config = dict(
    model='image classifier',
    dataset='rendered made-up planets',
    train_examples=195000,
    image_size=32,
    crop_scale_min=0.8,
    horizontal_flip=True,
    cutout=0.25,
    targets=['kind', 'phase', 'moons'],
    num_classes=[7, 4, 4],
    arch='vit',
    norm='rmsnorm',
    norm_position='pre',
    hidden_act='squared_relu',
    mlp_ratio=2,
    head_dim=32,
    fused_qkv=False,
    bias='all',
    qk_norm=False,
    layer_scale_init=0.1,
    parallel_block=True,
    dropout=0.1,
    inner_norm=False,
    drop_path=0.1,
    patch_size=[4, 4],
    conv_stem=False,
    layers=16,
    width=256,
    positions='rope',
    pooling='class_token',
    loss='cross_entropy',
    init='torch_default',
    residual_init='none',
    optimizer='adamw',
    learning_rate=0.0011,
    beta1=0.9,
    beta2=0.999,
    eps=1e-08,
    max_grad_norm=5.0,
    max_steps=14000,
    batch_size=128,
    epochs=9.2,
    lr_schedule='cosine',
    final_lr_fraction=0.01,
    warmup_steps=700,
    weight_decay=0.09,
)
Rows from block 6, named by matrix and row number. Rows with one number belong to one attention dimension. Each number is 128 + 32 x the weight over its row's rms, rounded and kept within 0 to 255. All counts start at 0. Numbers have three digits each. After the name is the row's rms in percent of the matrix's.
# q: attention query (model.blocks.6.attn.q.weight, 256x256), inputs 0-85
# k: attention key (model.blocks.6.attn.k.weight, 256x256), inputs 0-85
q.53 111:114138146071110091114160134141126128152090066128113131078109147184077145138093169111104078127115157124130193169087143149160140143180087178147181147082160131103119148143092117117129106131068125119192144163147163108147125158132132100121093112156076113160117173
q.54 071:176083098139128241169106099129173143120126120151135144179087107101202122132126148134152151123171150152142092106131048138142112120101118181137156098099134059131059166072193084178120098193154132156099130136116135136081152111204133113105123170126152173170166155
q.55 081:124123159053099086101113159145133112112104076163082162070097155165072130108101154137133111119153165148111157170088163133194120146189093151131128165068148131081110140091076064158111130146103110119206130188121172104154102161162133147119095143134066113135126158
q.56 113:143161117092165111100117118104177108170102106208144153089161144131155147046174140057134161127154156169187131125131085127135151072118118175122145137089134108103145128110153149122176146157116134130128137160131104169133137126112108115138131159086153124149176129
q.57 095:176164121156157161137131111140137144143080136210132132167123103123135156054131197048111129089116159165111150145140091103138098082114112152144129109101182123061163193106177183095178184136137153090148139137112126127126124144152057083117094147120147122129136144
q.58 077:155144121110136065124095113171090111150089117111113148082101108155165172137126138123081096173136091149129159135144125121198124109139109093085083169093117120103094077173085128126155086128139136133073191120135164081194124072106116132072104141156060122107102141
q.59 072:118112155123117095071124104131116123106117130095086157097119184172088180150119113170120120148101177119129116208104116134174075159131120142157130190105151132089098136099132026191134073161139143130196152136074167125153109089127161107093070094151130131137106151
q.60 091:137119172081134069105148122151081105158113127163052150092110122177094163145084098118102104184086158100088164171128157172196105172178133134120139181092126161119100150107080085097128078109098121101196142143102166132177071189165168138129121093155072117142128137
q.61 081:121119126136105079140108130165126121122121131155129068119129097152132136153090114079084113098094074147124134088122117126095130066127077142093148127153157138127118136194128210081157131105123106127137165118120129126169104095071131128138132100137139107094120172
q.62 097:107137103223133171162118121135112165129164157121152077196139111108157096139126113119112143087113094114123103064143107136084110085086128095090106128176160114166162154143181164083150157116157138160114158067142129131105130081058092112145140132134158127115104117
q.63 064:148085103106132135141118094091093114116142110129146172123091138103150134103187105214188134177136140123132103141131122109108105190137083169165112131111133104109097127111098075192103072139097160145171117157140135102110122130126096092077109166144106161087135098
q.64 117:128078133161117106145163117181094185096116148109136127139100156142139085113104119205171080217119151121131118127054102129118109136111138109133157129132125158182082168092093140156119132096100160125130116154182181082085108153140117150133124102153116159121134103
q.65 111:122092176101141111121150068165094112137132148120113152136160103102110157160127059115120153156127096151152097173135077144129154125147137070129080110093078170132102100109132141119121111096128160104123106142078116184105140143108128102082124113104137178177096114
q.66 071:101126139098104130119153069123083122138088144110142108113096100149128174155114071127132120058139063150151122213129136093157121136180156149101153150101098160083100093113191138095126085070128147113144133140104068204157124078054135072138113121098180163152101154
q.67 078:108176108116177137129096149136117119145132090160106111109082109150123182138130080093107105101143145115157121108137086066167104106091171109115090073113121138087135082091146135168186132094133176137109156146150149120159101085094136074117150119107077109087158181
q.68 063:147155126160108112141148134166113186148143150102186163108176156066127084093137145111145168143145165179126129109158191170090131131118113073126211145122122073185114122100048109161142166181121086168133144070103164131112139135143105169128135135117109083166148067
q.69 066:147126095163092138139075171138161172162138109132153136097121106093123126106105181154148119043112153188126162085122172090063166124144110103108201143134117016129068163104146178156141135099131119176169170085123117150090128114083148117120157139192117095142166119
q.70 070:142148134115208124137125140091154194136107106114150170104118184071082179098116160164113118156120178241134133049163107143138148121091142124155118103146099039155102164099095150154108137115162085150130114094111183140164104084137112140110145130163170077126092067
q.71 084:160123136129179140122119129131154157120106168138134156070124177118105143134067143148145076122151147173144148068176136115201106169105108115138073120129082067120098144110102156168130147100104142188107146147065170134107130124122113130104114094144056065125140127
q.72 122:104127162156210078175109151159165093180107126123083135117104079140131123115077073142122068197093137112138140111122244111122184128148099089118092092120132091167131104147095196079115136092116166120166145110152100114098106129140152134168108097156050125079158136
q.73 066:107114193122138160145162076169096126136102135090124178162147089122115135161158080141143089189099099077155103149162141163167129151161090111095061126108091197183096073112132131115105118089129156103076108141158112173144109135153109141139114114117093096100107090
q.74 090:130149141147056107123074165083160134124117134183174150101140165121119104083167155124148104090105137153135162087182129133093170125105133153171157174131141125109152198197179112091155163195116083142165114111139095131135106179112115137182147081102163083172149152
q.75 071:129111143155093108150068159120104180122063140144133090062094135138097089185103165138100145108153103085068160165150145105130142130142182123116134149129120166077053132124111167121097164095136093097127106135141117172115099112105108105129118097123108051101171181
q.76 063:138095167149112087133116158076169138130148125118126155122130103151094123120121083153144140193134120118144140095129173160153131130112090058065073112143124048121116088106087108219165125087164155092102185123082115171113133154119157162085121106146078099119123100
q.77 092:113149119124066129141107172195157163173102101132108045160108080201132152142112155106139155090103097121095158143122132106085109111137123145094141139156139123144165128104164117084157128072155194161124156132127139064164113130146103087129151175200094131114154144
q.78 068:111155130133127170135104121138141175129098140143147119043120161121157164126095161135120091068129120119090135143177117096145104135115163137130104104173092116109122112130143117146104089105126115151143170174072116094114096101122103084137134096152116104096176154
q.79 082:083122162127104112116131114133112087049089137171108116097124114122133104140074068174100125148133117077157088125120105103179099132126147168125092097116109124104131107136130142127126138077140093075143129180141074156088159163095124138105098134081106139126138117
q.80 159:131114181114140089149170099179065144184068174162065173097073110158076192173065093114053082145095159155118135181087135170141110128175160121159113146078121135119082164145163160109094073117087188081175143154092161143130102152140089111094060103122085108101127195
q.81 119:160141172095191155144142124135153098156126131129083165128086129112101235136107074109096122156084156113140097080119157185141152106098096125107094091084103108132111102126143158179147095152139167147155196134097176110145110156117168164111069162158049093101117180
q.82 103:139148118126169176125088170145138113163128124154113076170109087148101217133119154098100135100118130108095170089116103121115139117082147120107146087148148161104155131136158172101171128093153156158166153110099146084134123142114146092126101169181104056105171190
q.83 079:103155138161132164148123168121123119135126104150130095160088070142101151148080104136159116079120136113080166142116137116152082148148157107181122085138156131158157169121125127099108162101141121154160119130074109087131149094125116108131112199166099112149152171
q.84 069:069103168115140142146149097095141138092116118089126222121103146117124158113139073118100119192117133191171107101197133151155129165169134143121106142108130083095134130172130082102123073198132112118103108145036131156173101099123153158124108061065174139163129088
q.85 063:127127170161173169100162153107130122085126134094076157170132132101108154138114112161125081163116155171091125135149189156132170153100144141207103151119139118172096130160181164111061149154102137141122122121125132097102138163105139146068116093107134110147103137
q.86 062:109120174091068133106138083150081092174163116134123069181124126159167081176103110081129143072095100047134134170119078075110121158176150152147134139174138138109151130206114089112113096152143168087130086160126085118148194111158114047088150152144146133135117183
k.53 106:143136134131119139146189149119113160128148104103109138112158174120133118095129112154076088144088132188151121093185170139148147155075115086120127103166099036161093161165113120163098128170141125160098106107131155091125138114144116170126089118151120137103142148
k.54 074:148071147093134111067147124116091119157113049161129118117123104169160114127111149137044143130177089071115155130108106179138217121144107074117114068227147165129180113143073081130122126115126147095148150091162092115165150169157114127104146184168130120110108170
k.55 078:151119125137113112128169142099105153151122093163090176118154135103131150095140117149086100180141127140115130129180170126175154154078136060127081100137087038175095123152129138151106160139173133182095088122145143094092140112146138182079078119140090112076102157
k.56 118:158180088160153163119123094134160132119121184131139131090148095115163163089128169079153137099110134180142149145168077132163094076164110192088145187100100104121110133089122142115165189167158148107125123129146127182129089099141087110097149121084115139152187102
k.57 105:090123095128145142143096111122133108101136123126166141105122081093124078103173143111192090123157070107146137135125094099105143115146132182112119202143144166120178097104139134093166117110139107089087125133157074173149179129085142115140172082072155142173121118
k.58 091:165095172147125164154161138140088161156125131151071127116098108136133141102122121124093113155091169169106169101167120133138058097102158112107160122103106084145085096106121155136142104144139139131079154123110169110141087114129114108136095161153090174135150133
k.59 075:189088156148110143164164137126114181124133130160133112170086175148099121135130120151037103122118144157115133116099162148138163158068136055151137074157120091105143117109127104136061141106118149135076116089101147116113119136127149121112107126135126152077104167
k.60 084:123090114151144162174177133141097146154138117152131133166138126120116139137103143180075129168139125180144132122171154124130131166097123088133112071159100045136122138127119135165096149148159154183109136106156143123090116119119127171090127155145087152080129135
k.61 092:118165127161122149124074122147180103095089101084171088077153111120169115063139141089203137086121152149159123142117103088091107126148026169146149152135142123109141121113107138146175169123173093148105151156128167124114151127140133122169155114125126129146145108
k.62 102:115163128120114113099071121131151091115092164117177075146141100126149137096121148120195170059167106070117133156087070101070128113155106158119184168108143162106160117110136138130191144089114112103177145143118051149135162105142104113159164152138165104149133092
k.63 073:157116128085114110156159146115149195134150089204102180194108113125131152128149146107057128172134158103135141046114092170164200129093165103139111073172137128091135108095131102150107137110132134120115139092119133124095130154141183131116092133091140075048100153
k.64 124:110116090139137155146082101085150114098134102125147079107161090085142145121183150107150151135165065154123166125186126087086164115103146113079125185115128139098155100138136118080182164148144115116085105129134102188131163152115136112110176096134133152106117114
k.65 100:129091135175143079162066133123112114172182142159138088093123089186156109142143152102165162159168069087109141129147082101123112111132146109059128144174141172138153095135145132057136116115160128092111124087190067175145095125149083167131191098083169142103148118
k.66 088:132119099111117084133082140088089094106178077116138157116152160137090050135108126159107098131147079087136116145150132158146165126126127108128098087159142146170144114162141118059090167160086059123094078056175106198139072172094123188179148086086149149143136136
k.67 086:142094097119169088117117086068062084160212134122105192118129120186132089155137182144111151119159088118120129113104106173131090127132176097133091148147090150134107078154114107097087133155148126130143154096144126220159081093107097152159125114048213131121141126
k.68 067:120186100126120153092123119109131146088084188152130078163133114129139132105137067101190247114119220165088158094108152074123088116120093096141172107125114177093114112075101131137164082099115161063119183155094152139151094092085164107092133122123151135149159114
k.69 076:143136104161172118134089127105128084155129131121143140150106098186103173096145104124182238160194130146135146153149100151129123156133152142145144087132130146141092116098136139098177126092102123141152117122130089217143117096114124147150198180143154156136169143
k.70 065:152163155170135141129087137078153105128129165100117125165150128109126126145128131118158155144141155163136153105122093126143131124096098105166103106079113102143074153125107137183151105109089149111147113155144186127077123090129168125151103126147181154094140126
k.71 084:097172150143162175174160166103164105154175133164125089139128153121145091104147153133148161138133150119157143102166105114131138142084077164107118104157072083093106158090101159188090134104135109156101122194162116138114196132141081156155173112159145153093143121
k.72 104:095116173092085111102156132144048182163141127071153136148117137137145120132055140146122106115106104135139104134114080106131099126129133094118080132136086112135101150102082081166060058057129143121138195137105144094204192092182101114108106154163115115097107212
k.73 116:165104158139150100147123121084076101170185116114121092146089065179051103134119154119081136175139113056118173125095136178141098124120151147106095162130142175163109094083137122113073116109161100098114134085181098184154122163107083192099124113122133123094119116
k.74 088:114160147160152092126128134105184148155147076173150116137124156144095120087146134109118094166123080104143146164147116093103088109102165078134114083116138157133149142152132161123092168136127122123136090097085093160148131143125091161144133122146087117143133080
k.75 070:143083136179126087108089160116133139153143091181131098061147160170117123111124130091144166129157104135160173124164118126083185150123123141114082093127141169195165098119147199083160179093168154117113107108179100121137080167103124134133169131138119121143130115
k.76 065:122128151171112153150097147160075103091112131152166108156043078149093184185093102134191220119110138136150162150114193180139102103122144140093164105137148179118089113141081117088165147093094100082136164127099118117155062114139141127156156072109181136126145136
k.77 089:162098127135162122143110148086092103150160129166135138142121108130105112153157185102107125140166136066087128104108091147150125156154130145070130183115106141169119112149130120121165156139125081099113131113139093212149095098115109167140163102072158148129142083
k.78 070:140118135148113133230131129084122088174188142138146153158122140108164120106198145163127104146132148101122083135160131138136194126119053164099107085120105088152100134110169180164125140138191112169142137166172051140082162139146137156121159165152162116100081105
k.79 079:086113143131081114146160122206135183109115108071114120094101171141189147112107119133167114149077091105136143191170150114129147123126099146115143127103155093122137148132162081156133161167152154146105118122131075080089106175165173161103121126157064133131094164
k.80 120:146143059171133091110107136089174113110141118160130084135168170117123099080183167116159138072155126132153151138170125070128130130119107155104158136178138131135193148152134137095144188165159121146108106120161100183139129135107120123141199097086153137124146070
k.81 113:179125130133184111140135112069180073159158175192134162111147099117095161069189169115154169192174165116114131101114125192063116114101118172115120145105129111165154172122174136112147164170143119111145116101124124206102121155098113191145153154140145153134162083
k.82 081:199114136153172110146108153055107074143167151136118131093129118152113093139129161094104171172164153085113141140089088158115108100149137155076113159133110161154121115081170105124126148149145088112106123094177121181150073134116115124140145140094186121123165123
k.83 085:173094100136147140054095122091137082118083140139126109111126119150120181109100141105181213093200112167108157134118159127086109103115122157150140151101153163101136116102169135132177133154125151102150151088102127158189143106115146123109136221151124106133122082
k.84 079:082115112098129214173202150134117117094082099100117161156117114085158125068163072146162047128080148195142087093131120152125172162110090115174088105101126069144116183174112165134122134148139157170103123158084124070085153142145144125169082143201096105159087145
k.85 073:150111121122115138098150141183130166124104120142179067147143175073126121055085075102176099093130118148109133164144115135087146108115090180157141131167143057123174176117169189134100174154148127162127101136119071092096134175163104127178060146192095095129104145
k.86 071:096110131060129094080179139129122093151151050176121140112120119117136136109162093133141061142133107125133105121153141171084167123120175096141129112104169138160181163146180142061088136126165178174123103131098117172136207179149104129100104181146087101141136083